{"model": "image-text matching model", "dataset": "made-up waving flags", "train_examples": 195000, "image_size": 48, "crop_scale_min": 0.8, "horizontal_flip": false, "translate": 0.06, "color_jitter": 0.2, "encoder_arch": "resnet_bottleneck", "encoder_norm": "batchnorm", "encoder_activation": "relu", "encoder_drop_path": 0.05, "encoder_depths": [2, 2, 4, 2], "encoder_kernel_size": 3, "encoder_stem": "deep", "encoder_avg_pool_shortcut": true, "encoder_widths": [128, 256, 512, 1024], "fusion": "cross_attention", "tokenizer": "word", "vocab_size": 53, "fusion_encoder_width": 128, "fusion_encoder_layers": 12, "fusion_encoder_norm": "layernorm", "fusion_encoder_norm_position": "pre", "fusion_encoder_activation": "silu", "fusion_encoder_mlp_ratio": 4, "fusion_encoder_head_dim": 32, "fusion_encoder_fused_qkv": false, "fusion_encoder_bias": "all", "fusion_encoder_qk_norm": false, "fusion_encoder_parallel_block": false, "fusion_encoder_inner_norm": false, "fusion_encoder_positions": "learned", "fusion_encoder_cross_attention_every": 2, "init": "trunc_normal_002", "residual_init": "none", "optimizer": "muon", "muon_scale": "original", "learning_rate": 0.0093, "momentum": 0.9, "nesterov": true, "orthogonalizer": "newton_schulz_5", "adamw_lr_other_params": 0.002, "max_grad_norm": 1.0, "max_steps": 5400, "batch_size": 256, "epochs": 7.1, "lr_schedule": "linear", "final_lr_fraction": 0.1, "warmup_steps": 100, "weight_decay": 0.09, "adamw_weight_decay_other_params": 0}
Rows from block 5 of the image encoder of a small image-text matching model, named by matrix and row number. Rows with one number belong to one channel. Each number is 500 + 50 x the weight over its row's rms, rounded and kept within 0 to 999. All counts start at 0. Numbers have three digits each. After the name is the row's rms in percent of the matrix's.
After each channel's rows are labels from the 100 images, of 14848, where the channel reaches its highest value: "lies over" is the class under the peak. Only what is clearly more common there than usual is listed. The data: made-up waving flags.
# convs1: 3x3 conv (encoder.blocks.5.convs.1.weight, 128x128x3x3, each kernel summed), inputs 0-127
# convs2: expand pointwise conv (encoder.blocks.5.convs.2.weight, 512x128x1x1, transposed), outputs 0-255

convs1.48 081:525469507519609509510535480573510505524517541560430632521463510538516505440516511527483468560473490525478553537558628466519563470573458602547441494520479472555517619507445490487594531466473455583459482546417539447508572496478498481619498430503584554449550517497539538405527486550515465460493470517468584456558614546457472531485412571408457497538491511559461479529461593507531503533586
convs2.48 107:475496447490421518473490513435475399438500472545506385490450483486559421500448552534546517447500524504531569463426507519477476523525584475454555428483494388429436482496401487628462436513394525418541520488465432409449486523593472579452495432511466499435389508479465483511469395504470520559556545568490439517383442572509511517516506479464438479422498516504541518438427517477526479464526559474516467456446528617473528564455440466411504432503489425488551415490490487414460477352501500540464468502515435399445424577474485426511456498496418436455476486520494532551514471423424459474462387531469453458512483479467438486519454517463562534496493539430466509486537495478561487433467374389468494384521426502383424481475462500510470516469492445528558397531441517518503405512582441
lies over: flag

convs1.71 094:489466518404457444514479449498431521417500513440461507463488466413559569545453441469544436402520389491449464455482405590435510521456493517480493503504517519449446461583455519514395483564465535466434534537444418448499546559495437524442504436499519458599470438466449456497407502477500519477462509433542532449487449528537401536388418431500509490467490461426562461571419418543491429473497
convs2.71 098:406487575433483456492530404556489529521530542538438468471462549554465477512447428542417434493550467544509519534406442512543444525520466523516476462461457550462436450542491590502454427573495511478502492484488501502507496506483538471481540479462459417504452559528507540388437536465417547441452510395442545465491530512479495518415500436445470492511477449375543444485515497510442460423445509403469439423454435452397535480488577401507517454501468498496522409497495518573551525424543539450521457434577442495459478509563498548395447422493410460530503531491581525481411578545524495533497490423410482380374492478493474535484462614435551395465536391496536557542510512505439473484505471414530505530491482482498470459376451556582550524496442513428612488437462440463480524446444424
lies over: flag

convs1.62 112:529498475449447469538460417497481483435468505565420485473395419539487481531492425509502467461391461398491434492500415476424455437532545507489519518478527495493492432547429377492463461491432443401424533476538480491450489460414444448568422548503444459534496479474472411481441510558542504457514483548466517461461459496518465512515408493499416469460422428416472410498397413448478408493460
convs2.62 100:449515658483522445507430506427496530534645478508458553410451500444507539476518520456461497524602477496479468462389438547505458486500482466434434453508470474393534501479565590590444478506525512477501490530519521469410455455509468584464524453514520486542486554552528488476458498550430562477501494496468553481584468468530470401489533427679512515431603431522563467378530430416539493510406534560473525501456403515456521485506505551559549496531519508529429468530552482512636419438579487452481527481516512452457562513559539554440426585551463571526442460486446495482522415540511574410573463502480450497548538465556397469531448513519424572469477544528490459551433487465505490621471512489574409535489526577487436530488500456447457551492478419507641537485521490552505467453470502
lies over: backdrop

convs1.7 069:476469492522461554449487471403518418526596445554487461537506557605565475494505498484533484465469569460532518587488498414497482441516547592615477404461566476532466525611472541437528446439453542421473544511437592407516434412512573513542500515465475478507474521548524478498543420423429453436538460476463521540467486435442473466480529498467434417456501481425508475538433417535388473521532
convs2.7 101:470508553580470481440554479620554578493483503437489516464416543531571555563488478502586590503563579508482554427492506483497513495556468439447486510477438545538437480482516582535582555500507533486447530406560507551594539465511517507462519578567536527500519477444540568595556499438534452537511449578405447534540556474479523566517496583491530459538462523482435542494520517614448521435544535470501528527457473466522583547484491489557453509501522463485474504498552505556535474450533503459426488432654572469524461543623549449584521510489515503603590469531425668504465442447570647448532494537457462534467481487499515506473466483547504488521456507545529521535493485553528514523405444568494608546506513571545404541515417587495524540516465518516521488511588452510493391493523606
lies over: emblem

convs1.0 098:492468462529533460407539537413513438569569431455531506442464526578433455568571453496415568497575533479487568495442478441475503560518500398504418473456552564477388564533482574486611419500494496561585512541440501515566441446496502470591530454498506549485498530545502478507562494462504450499495514576461437434473556516456521456526635512420423454573516588444439475497493552538484498468523
convs2.0 108:573642517536581478520451481445494459489534520517551467467518495543486401498456470550606555488442457472465645515488504435545540536428596387456548525583502498500502427416454500458536507497469544465511381525496502532497536408508507428552500544476549521535431505471572485611469516583574482477513563429503495508476416572516543549572502538494509535466478461480395548503522448476581573500558507564500532559557475471440503552456456478499485459501560544562512498435421568434452510487442538570427528561452577456506506455552512518578419488574412492492483475520471555501545483515603441452413422500587457495452559509546502476499477499639566538501524529470496461503512429511472472485508549405412566485567466480485515543513468643502465516497557375491466467420516537511422478490529473
lies over: emblem

convs1.126 089:558489494475479411550453554455491557531555457548505404445571563646449424504468498503508427474433374415551484496498466523528550565506576569430472453493475570546570446468513487472466528466503531533447563499479555491475511473502550518534441518525452429454371483511605468443418546484498442449551557501579514524487497454441456471476462444450482505464614467485477406461448504498569471570532
convs2.126 097:499568594431523508561542538557525426461500511393491504469475545551470502474544490536520465574414465521483562474495442474450476524479517474455533420612501497448480614471578541572587477534550481497467582417597500546556487499490459612549563464558509486382458509527478504510525503520453514429434504541471435532473475516490552536525459581484461633525501549497497508533551572542439490399535590519536423580573511503573482522558515414575587494487522492392546569554416524433402568470525476482458499437516544485539515500437573418513403530528508507414564560554429502443362510414417551561539526585532544529491541519567432523482474443486445520470522501475517495494428520536508490471521499513490457485569480468431511544508497584499432512589525450562569606474484445489505476461425533
lies over: flag

convs1.85 087:464515574464473434445427469534523553526490548526480427588514436509416538542545478454571418488537437540546499511453494538451550439512530577411518404506358553460547554513513446476465480475404529512531509529511475524456484571505503552457514425482570379504509359474467499497465542555429444458516515490527469425504472436414509517496473428533473546471549524438420472565427422452548494591515
convs2.85 102:558495536536458527508555476460400473555509421515551478517459516519431489550522439543530471519523472437495434504473556498615537543471608520455477563501505466538587466488363366438511442453558531517433497588510476480516541515537603529493426534523455581531524509505586472428454451538522517476521666420504507529419465424565553474474526518512551439476405473362428544461480416547500524566489453474491413513446523560530456533424504490553509388420489511491453411542377553456443513454513565543531465488457398477488459502482487414440441407515538420503482511473506552545457524528520450475526460593580487470451522455509442469397561543611521537451447495467487493472516491528480375462545462441505526458521433489429554506508433576442491502551413471498372552476578496548408546506481505
lies over: flag

convs1.33 084:424574525487443519573405415507546514543554488450535522517482539475458557460452518484528477516469500497534567590518511608415439510496485486526526509491551500537550531452544500552393468485459511515475488461546558589445575613575422514664415542579547530583508572521468512540511535468443632479492511454479508533540572487576503541461537533498501465441540469603463478493491438511560501490424
convs2.33 102:446547511554502441477550456583488501467520527607488544478468445499480456591556436493527475498548512486446532478484613577480481518470533530530573452361507508456514457499558535475568442527418507523462460520610580501474412650453506563542571518514452596556628548395480416497455395461537498481599540416526589558509488446539507528517443558434540475427513403569545508510591447540447489643475491519478507497396460493529473616468505543512484506505544586516557454536459485444507561401504342460600495491527535527510515502510523455501593470532421528520458522548448536537473429480441430498462490524533558479516461456541453535517481540533589550473487473477546534549534547487517525500566435489464418507516456567554578474488423413431604448533483475517453460576440515567500516613528522
lies over: emblem

convs1.80 096:559633531455466468544504477535454472522600531497441486533458504431480672522455462448558521444418457473417426478508479423442486508532543587418433580467493423463554495580521445472406550510486480446548567540491470479457538515468544498459497481508460508467449467468574521418489500549453434476489568493557532579558424510468509533561397558430489497524506421471529468507543504490431417545466
convs2.80 096:545632488529463559508481448459414528464558524585512414500446458502544481551511436499502518466515547463617595500489520469552414499493514526387552421478560513501516508494519516471503449420559547532561567519552473458466536575458537602454584477436476417468526602635525550495448522493623577523574523503486602539568494498454508507507507526476476441412522509493415492449542464510447540546502486488505487521493491478494543446504448479535484537489478492563431503465465523461499579431481539500638498516422431497527495559519584519473469544532470424544429569487428435495540490583545423537538575510611498496503520403637417438477471456536539471598521437437452488545570493504503443493490609483459501589493468504435580475586420446529563555551529483598576597484447577555509471502573474
lies over: flag

convs1.10 078:470534493453526507478465478513544381514574448421533422425493519552465412472466551481535555567448494465478578513446612470573416539574460475517566495430511531568565543527558534504534410547483534550473502500556522551535513535586544494489473539619548447449595503434552475540521535449457516424570561503493501482445568530416586476516583461488541481481529457572438600445490439457504484453459
convs2.10 108:559490489471424587427417434417379452453587562506543582423541586495439418492535549451396543494556463493515523502442491451448553541487459525641586448479555526434441445475640516506546538491560535500488461453474462511408541509528468546454589436482434464606467564529443465459489545458484546583426393606605453552530528517523445451399511527501546510478447565452437470495520503437535461519460494498548531510516527433492569506544631496579578494535472438455466482508550552488526458541544468445499538498406513515513496490509472577439517482633485537472431432437433457549506422482453512462581576482547472505558430478504558513591483519480466462564579492413476532539542490534496538532485493372497522562517511567419527517542551499432496427461562459434534507527524489475445493559468550
lies over: flag

convs1.84 088:448571526512567613618485397531515548505498417433559475449433466566522489473485517524497525491394611455505425434595545542509503542457453508513544567467467451540547535444508452568502523476484396514490567451602543497473479415510530465453510540436532479434573523462535501436501495485533514485508528477523469514494418478578433494542501481534532425559478549549532512506425505404500507662456
convs2.84 103:448488448567471488564476553534457518463473449579490486566569520471439458483414516505518452494511525456450518533474477557460476521552422377471560525411633489480488488589495464567486503489483476459470475532421628487481465559536528476453481551510459468406499481463478556462476417493544540502559392467577460552493477497472481417443478385441510409499460453342480389415508490563543463395522617435521524572445473547509460489417584496495510511479472502518450359540507385596487518516505447506499459545493538505475531501499614534400454497459589518390603537508515474503500518497494559577544483477446449399537574499557465512405528446485526453376472427433523507507556525491529515512544419472513573540418546495481511509471499430413506536563513497393501511464453574421505537552429491
lies over: flag

convs1.27 122:427466522530435511486456497437594466518490560623506442436454368483490419549464493520449441514454542497530535532434405501402526530583612512521548546506600539565365579432506501487480491442445506526399495615500564482492475451494514521451481501489480380484519536514515471535529564508409495495482489509491529441380506528429467484468539518481540431449525479502468526482510494547470511548570
convs2.27 105:476481496474493507449426568547519500480454524457478456466486539579533435514504558527490466524532443504529508507539529592587424534450609453474583569475492493371557494532497586510542517509417503481458611434514479438502514474516434517532525563565444470468504475466578515442543499518382535507531597528521575502534496498411485520481497527523493554514538494585565512510502448569499557532443452469499491607480517515485455504534469496578466559547541485404482559508554486484558416574484575574491552413447496445551554579445474486587430506437456517500549494520528632568497549527402466543486566473512482556428501557525410553445484469544480550536468542465478556491452426527540584532523504564470566523572487600473538550535504481464586576535493524567507469539531425477527469520500520
lies over: backdrop

convs1.40 091:464423480539446477378519495459470494441448455461509423499472436415472525552473511577531480548533447486547491441441431486428552472570547422523446419500426426427364475528395499507481527479568512515559485543402484518452539483537533502420498411499488528468469459552536509487487547597464462537495433486445501440474454517485412580406422469533511498520499422521597496574456457541463450441465
convs2.40 098:495475631552463466522441475449494522579525501500466483513402504451429539440449473538583467488510485450599473491592513439491464438507425535521447558459436486436477507461466431440452538464465475556578410443511511483543554548457548527492507484409411521512493504505524588502406465494503473486463405438496517404418539569555499483546478515498496456526532493553555500498498464509507559491520523510566482477509496427518523493548547530454450451553517585539532499412487518515486402472515431469519414511642557494515539510580499541465474471536534398533464533455444476389544483564459524558498434447377532465474640536451396524424459561588511426518501495487477512546466408455416536457435500546454509543416526556463487484497437491506489442545480508447520445437467535433592576450578556
lies over: flag

convs1.77 083:439432551599489400544521446403483509462465444507519502423499471447530407516431492570462542565399501465542522514524390514463513435491539498537553438459502499471460413485471462497494526566425536544493425550552557490505447478524572453553473458395511403576511501502506547491604546522492462443516446461483485362500623474492448492391486489496485510485569456601539469502449523486514489551543
convs2.77 094:482461491473447407478463380535613487463536425461536495478500533478562575488495538433496437408485427603465558436495453415524417559452486527586501474519404479456513533478574473536577526515460557461471548443458482411422488470533534504503470480503521569462380540455390607497501474489517440507512546491503544523527564531512450461538463527435561577473462487573400510535482491595476484501580521482522482545402547428515577460480482451433556538631560550496495457493406434428582472495573543507457453592458495527535536514487438451513478479544504495484419434517451545534506527545500515471480464502567425459400495391480552479466510583455488554506389551469474452474421446541520498404509568366534474486526480455462521418517598524515482439490547505379490514535525586518539474552542475
lies over: flag

convs1.25 099:413467517423498585458437529565488541547525522590590495478513502481469579567478492518469488462592614433538545448484467479495486420473530463457571435511533567501509524427499529525547490481562556555444511538491533520554495545599492468462446463536555462559482540539554469535422497610483495637434479443559487468452577428492556538423599516519538600451548536532457481593509441506475485526563
convs2.25 095:500496463431556532518400546572417409488432505492558465424550570539421483515465439423491587471480464443422466480503494443601544434444504574478501405474364533430531514427582487500466468463487486489558434579476490478551452474444610559479539495542489534582521535504549496446536560548522497451466512476478495550411455475461486459520374412459545547522519392537657518594495437469481523506521460470457498453415527434486422431491440550571526489461560530491467515542558557492569544548468625475447475452508465490417446541497386467481479496500468474560496499485432508521456410516524422497549449449478488445535585437462450483467394523541457495543514442510473413534470445427463545471496441495503412572470525468474417491438474543506401406413551495542467508457486456504433498462503521
lies over: flag

convs1.38 093:466518439458482500557428504545523470459525490410419586528401523560523509511496377534444437491486521458471483441555439484462588457511537532559392482521481442497519540516468484440546469457503483557413525502519506525570491403421511433463509623477429364573535451442485496491501542493634536538507535568472516439416462553566483498494487495467523526530473561436534408565574516539460513550477
convs2.38 094:488508441520419503505526484490551508479519538510527459553617532392498563485554508561516478526496503541476526527483477486542519444519511426445465401521597466453520495424504489477520512503410514510547438504490514450435409451517493559528465479560461442503453597493567489581569490520509363532545398501485406531473576534441551401458452565506445461467501357407580519472505497491431516537442661485433530507536423500480529460426523484524544517488521441446443531525479513488546505428585494459441492484430452469455545511588500518442504528476608442556576508460522514449478481527430548530536518473535486499606543549467508574512414501574496454573499580488541502413490476542519411522498474532448511484482494563462388539540478477478399483500484522469517494502505538487497526419398412
lies over: flag

convs1.64 107:483442457423515503439426386447473419472498476430530499460495484443542512454524456460449493446414547476460476482466506464444420436525421485467462516508508488455466522518497432471445440457424460470457481476581462461417505457425463440380401520461488520466524464487517465375467519459503473394449485471516533534494433499467500485476395453482528401494453438490436362520490437407476493466398
convs2.64 103:431561583462520478507467617507465470566608555578445432476375494422479376448428424411415530473549503532481396463481430578434508427435520479467466499451453596506481410535460489583511465516517576482435563450461529540459459526489473531480467519438510548432576424643524614506526559432547476483448528530444557556425496502496516385590485464466452460572488479563594469463436479477532468533525516462498536508540475517557522532508422523566538412524503425541523452402446498545479450513478547537489467497465491528473448508507461488461539553532470522488429491479567550485332457514544479425501414419499599510520447454452547506444490487614441467514528498459519424498524488493513509557505453450515481544465487409575457517466506458495495514521427470511565482458549527490589457491483437
lies over: backdrop

convs1.60 097:531435530472474607581510504522420546479511468493457538512543489552438488453466509536475468573478291489572567508580559470497622503513470553478494478528478463468498532488542427545458564479529500587474502517476525511489476465487508556542554611537499510461623471511522490446548484564546574498545489464488526524550460524549490481461347510538442513501495421522559621560478461488557466560562
convs2.60 099:426515597424529576575462494376495483466530439560495469508442534440519430530520447451406428472449501438496481521472543549434563492533500533554465453423507529524484581550477530489458471493494456435549530522522513478434473600497471563509525527516458481518514511522486555515453384442492594545557484508593453472496420447518488504443496468525502434481365443383506432469451440436486468500478528433433496545407505469520438436430480521450539525402448429427456460557494542503521509534498515471490433519546490480457404480377407497504514496427463533493449451509427404458479478401443476469442495476541529573485508501436474549510467538363456543456500516452505484544462491470503475407524510415432495549558472513550625495482464470412514460464429520518539461556574514497515460537428478
lies over: flag

convs1.68 080:404489438532487590469497518578528562438529474563537427492466469519469510490622491495481609497506610542454568401601508528559440553427416495526536472476542525492540529449518542457518482555521521450594514493493564505477489484523537382418550557509479472553471589554540499495475541622475513559492577480516569520509545458450547551536595594430484476527519571441479592554509486537503479481505
convs2.68 103:439443419547550495492565475557513540581546625506447521475397538483510613502602526425577490488504519545478555454481451491468486564505491533490503580395455432459501532426492468550596538521509499546508461436509563474567548583453560500506488458497550498518558461481544459463590488515433451500472484383555499469523540606445415603556564566488459550504467452518513513552604495524469468487535517492459588567503570494481457552485514517482485531466511595494433498485582523488464470500481517514560589495384507428580541578537545492462533445427628534476622461440594510503586491560520478514492509501505485468461534545518471544515481473557543499526478525519530468497480590505549438488578585526565521517463444521655507474543535516531509514443451530485550476545472432615489477497495501
lies over: flag

convs1.19 095:536580436583512485476499481471450436458500588482438481552398563505507586491505533495536490569485548614434427448468437388459482570484472459476478590485610446515439522440482514447510524478497482603511547508409557415492575473548472452467534538466527508426455493513448471467497485500438437486465550508558509531513440543553500418537428562426369504453597503487536505478455544559472554447529
convs2.19 096:519537459579504490539530587529610571531534569632503553470527517550510463529480495477570529614460470582474577642541526540401525482493467491503554451373526437480470457512464505543486605558513439390508556505594503531516480523392477558466489544492562547473505531483420570472522549545558468544557550476537496518478483525535538504494533578456503452448496464394389467489429510509485496444536469537453463441435537609465450413462474567502523540532626495473580503556482480474555563452524597544440485464575508496494518539565585609556472491523536492545562508358564512468556507534580606494408521496473480523457404457463486488506476438472496499517514515423556415533489545493409446596428541394494579544510461403485458474567504549556503569479528473371463514583620412507511502490430434
lies over: emblem

convs1.9 106:503522545497529557481523523526496500430524422489448444521503422558403513594471489554553477528399466509531499401487426459473418536483494557547525496500545559561435523496493494564472510464449477535470503543526523579487449525552507491453552373577504385517517510479529516531501534537419508456568476475501529401466409478508497513498519491458494573578558462420451582511347417526415415491396
convs2.9 100:593437623494571465494470529444545526517425483586476420509480530545515468504477520481520469481548544546476569551439511600557537495450543399578456566513543470575538631456585494457531466494596484487528531536522590489468564410522492460514601546542519530538452501482547445533492508521485561540506550480516461544571499483517587490462437512634608518481531502477537506530575466554529473645544570552501409529510450509477493432539494500456494567546544600571544570473451492518484535555434503448573566528612568550518547495456507600536495484389509478443499528421494548519426488503587483579414521566536495522507477418512515522551487544446444600504524522495460598533484450529494529379518449527449413510647403585503564515494487481515562486557480550529552460557539523421517456460507459
lies over: flag

convs1.59 118:460480483570478553401387496501559460471519526565542499561400502520540495490468460566514402479504554526490537518472416543462561461527463552511500527496490522511359590398424547508560550426424490456442526515413585445508429506461543428521454466572543473472550488588572539471508557514365574559495488446501452493519530550469430501462554499443529525441484525436512570532444538520483529560542
convs2.59 102:457579515425546402492518522584518491511472479548513560529493529502564410421494485446468631511546519520569515474493533478472465423519488511568554587452524452481385497494542647510425576474512483520445399461463504528511434488466434486409637418482538565469478510438514517457485545487558495478506470539559437459581442504509398488437514426523521521580384563447615512485342487570456460511451387652518506464476464483527500457549534548466544437494501569555456565532496498517517458516477480467537506418387411505473499571475466489462480496494472582483482417554451557463504494561478548432551493427506527555465539465517589494519546492526511585429545511532450463548537520447471544496492425394556518452497470567540495438499495458475497441551513481479521565506635502481537452613442473
lies over: flag

convs1.42 102:522462527466469527544455409449524488491517531414544438476477458432505533508477521446498573403443476545496491552420505469447416576557453549381500518403587483505510599504480382519419465514548542432498566502577575515508490507464526459423429571521523553470520492490525425483515608517490491462423545491491513524486392555548516433548467532490516444492502420506507399503609440468432555501440
convs2.42 101:418580488509540474572594512475535557487447547434556567455473501558435471469487526505422534404525538692505458525481527578510487577493484508475419582510379551542555525431414482501457471467552476570538501534607543602549547494536526471528458507507540531537567510444470453512435451550514516499481479580452443548496496514563490436487573505557465443508458538539499570484496507544543506551517485607528401416575501576470452529484481494440416478556476530513466534454525526580631565541502501453564447523587549546504534493509533511554501498504457517461588556480515485564502560532562541514565470449404557548630506431510474497543517496402502632552488529537469444404545600540567476551362423456554571495456574445520386506538511460522622479439364443441484498543568427539635508541495511
lies over: flag

convs1.86 096:483469491476545420508447493542466502587509578571481610443476419429476435505520449488476485474477502447500448432492474485403553450526542490378418542556449453445514544458502412436472407499440486498523451457486401479568497481371442471583445549528409564486449489485478516453453457381561505517488453598424465480488564462550536487508422481470478445515427466486437470440534504456491455499507
convs2.86 101:485560593534508462599446490476528513445543493475529470492603451500443561464421570476562462458635538501464440613508506530437500482412495416399500422449434452552532471437513479549503469485523447521439510462453550451534459468438490482523525482461491517526514454556497496505547549561414557510433499462520451458467563529546465456529541462472458466508498558498517472445490469474554376541553525513458574436516443504429554490446506437451525467481472446469429524506498523422501533529475532518467570499528375554435440462558430480529458629485475588622507501498504527435516540455528594475602456443481550536572430442580513498547561576568480537492445494566470412463476576517448489523458475553416417495418451489451581494392492512491427474434495563551541571546449425471419446496489477
lies over: backdrop

convs1.12 110:495466496520538465562471440441561514439437502521525529459386490519554465512471491514479463581441599528514548490482424569482467532497454416538536629615479506523463484504505473612487474441408500519477516445499536542517475467478501440416461548458480440490524583494419506543440503476528527574539473473567449455424615554474419558478624484550488493528505479484603591498565519432555550465432
convs2.12 093:542390549527453561484517526479503537513552480439537574486499498432476477559531591523492415468546558461451513544442482421502527515514479432405511571490507556561491524542504587461593459436517467569528490439470458383478513643532484440536488518391588560502527466436455495505453489487520541392532416530433483486523546417523490440510487526465542435549514411487541485558625523491475419522515485539483585531454485456479415517446478538560427536441486514602614481435468499510447600563497486425521526404543514500554494431434491400514507520471517581484470549556553407546495471549500532455575437414495569485527510507422538607532546415462452466542473500582588517506510505475449505447457593481521547408449447535505549329480558513416455533494475539465526424550565531437540557597543574
lies over: emblem

convs1.87 107:479493509532506471558468452406482570434444484502481461466506450481463477426453478469502434505480528513541561609507462453400493463474380582530547473430497451500492457520452407453429466449505510482411483430439440540522461438445462462507423445410440486427434450523476416466450471487489398459490464459419498466513482462465508461466484450568402444530433397483501373451478487403514473491466
convs2.87 091:541460492472472508511460539446490533413443537429561462472574508450459464470536493472461552574625458542434428500457473540444528478481438535464542510451478506493506432496534482477460570494449493514454616464589448495451514446537440453504448519434510462546530598410497455459528490530434477534461499519523475465589478414522415579571459443397481443494516574525491587485492528479459502475469428433484514503465545396445496524567523534393492463606479463487468412463468479467495482437514446558528483498477583509475464433396566391484514490395504565556486546577503394440462448457516505479588486560487387499477491453528478459512408503568503485494461518437431455493432445478482444539520495498612446481408400496491562461479417472434476564448515428534513573439478504472512525482494479
lies over: backdrop

convs1.88 116:477545444501480463428491500530461432489465395451484379451504533472440435494482571472470472473450475511480489511460464394467492485428586529481454417478489505549428482461449486469470476467472363456429412453425425517495464466565497556456465430483482421431469523429438467519471340431449453437448466448464485431499434502412503443440500496496490483464465490499429514435517470465412525466429
convs2.88 102:467490540499492456481565566472571525451537555485452479508611530397463526602480540510598537469488434405454416465524427437563451487449414614517538551547508517631543526609469485431507478563518468506465413465512514474487500400510504598497486482485602452578466553430430493568563513494436568491443485488495434414489505484477482513579506552543510437541486496489506483496479534475491475465522483510458498566465497488481508628614556482547500542518564472517559450456480536573503419596546487525478516498445495432501574374562510455512498484505532489484498435529496470527462490502519557464529558392508507512524486509540432493549476510513485436574532467510475518472472381378517468492599530541434452562428448504584508530534568481516440499593544459485522525459541446443506440432683539
lies over: backdrop

convs1.121 105:489459458566516480487442504437516479465633521511479515425506485490562470402546495443416443557503484470613434542470486482469487386533446479511461553538461481556373541492493436503441444456450455512484415517436497555530466430455473546558596548503532303421480488536458505530523417524503458486518515487487453405483485540467498450459474508470547424491445464524535540410575482486504550473532
convs2.121 095:555491477404526459536579527519474523432525544531594459591443467522517505543531548532439537521433484479565453417426541514551506596528450539497506504445486469525594543444495464457497541469428476540595546535490518572543479562528587524530540558533521414498452499490560471433527471561529523506496539478469569498436523425498501441512449495544521510525536439357499418542470430522494498459549472454473529466469421444537486501450463533522433551487601596627588468540573449545576480449540487459510496527432534440480490522547516397462474432408465553510574546484472475477526599403418410466486460455530499415479490518524455491535478478514517566537587469558467531484412464489495529483535612457517464533494574519511438476510539450428406426479504477415461506602549465502551494524515524
lies over: flag

convs1.37 078:477435479473489486470424521446465526535489413469499507555543459457504453557427535529465459433508507500507487438587524434486483560419561478479476466437486454399561455468578537463522532470513447434474485529445493460534526504367423540549455556493536386504463509536426531399425378489511481521432450443437496438538619426494485517509521473434483465413504563488450574490520536497424628489475
convs2.37 106:407547462488502443560502464614622472502495511506515529501426479491571442509524531510443537560525501452594553521495514513477557545520445495578499531435465545508431493473455527411539551550518479435553504451463419468505641470493523500418437479456533454500582440479572424483531417356463574488524521418545426513548452433561519563511469537496534510533525513570483436566555413495508531485486551493458632465443549531463546528440510526521457519564496501512503469470483497528536509480485517496516526584554465519570496510485455494491595446452520464606488461474490580631475460479384542497492619503454425519500564528492593498527445575464463561523526553433491531507491523549505510359479472613530461595616507512537554592502497438583456467467526567516463563510578454476395540479462504
lies over: emblem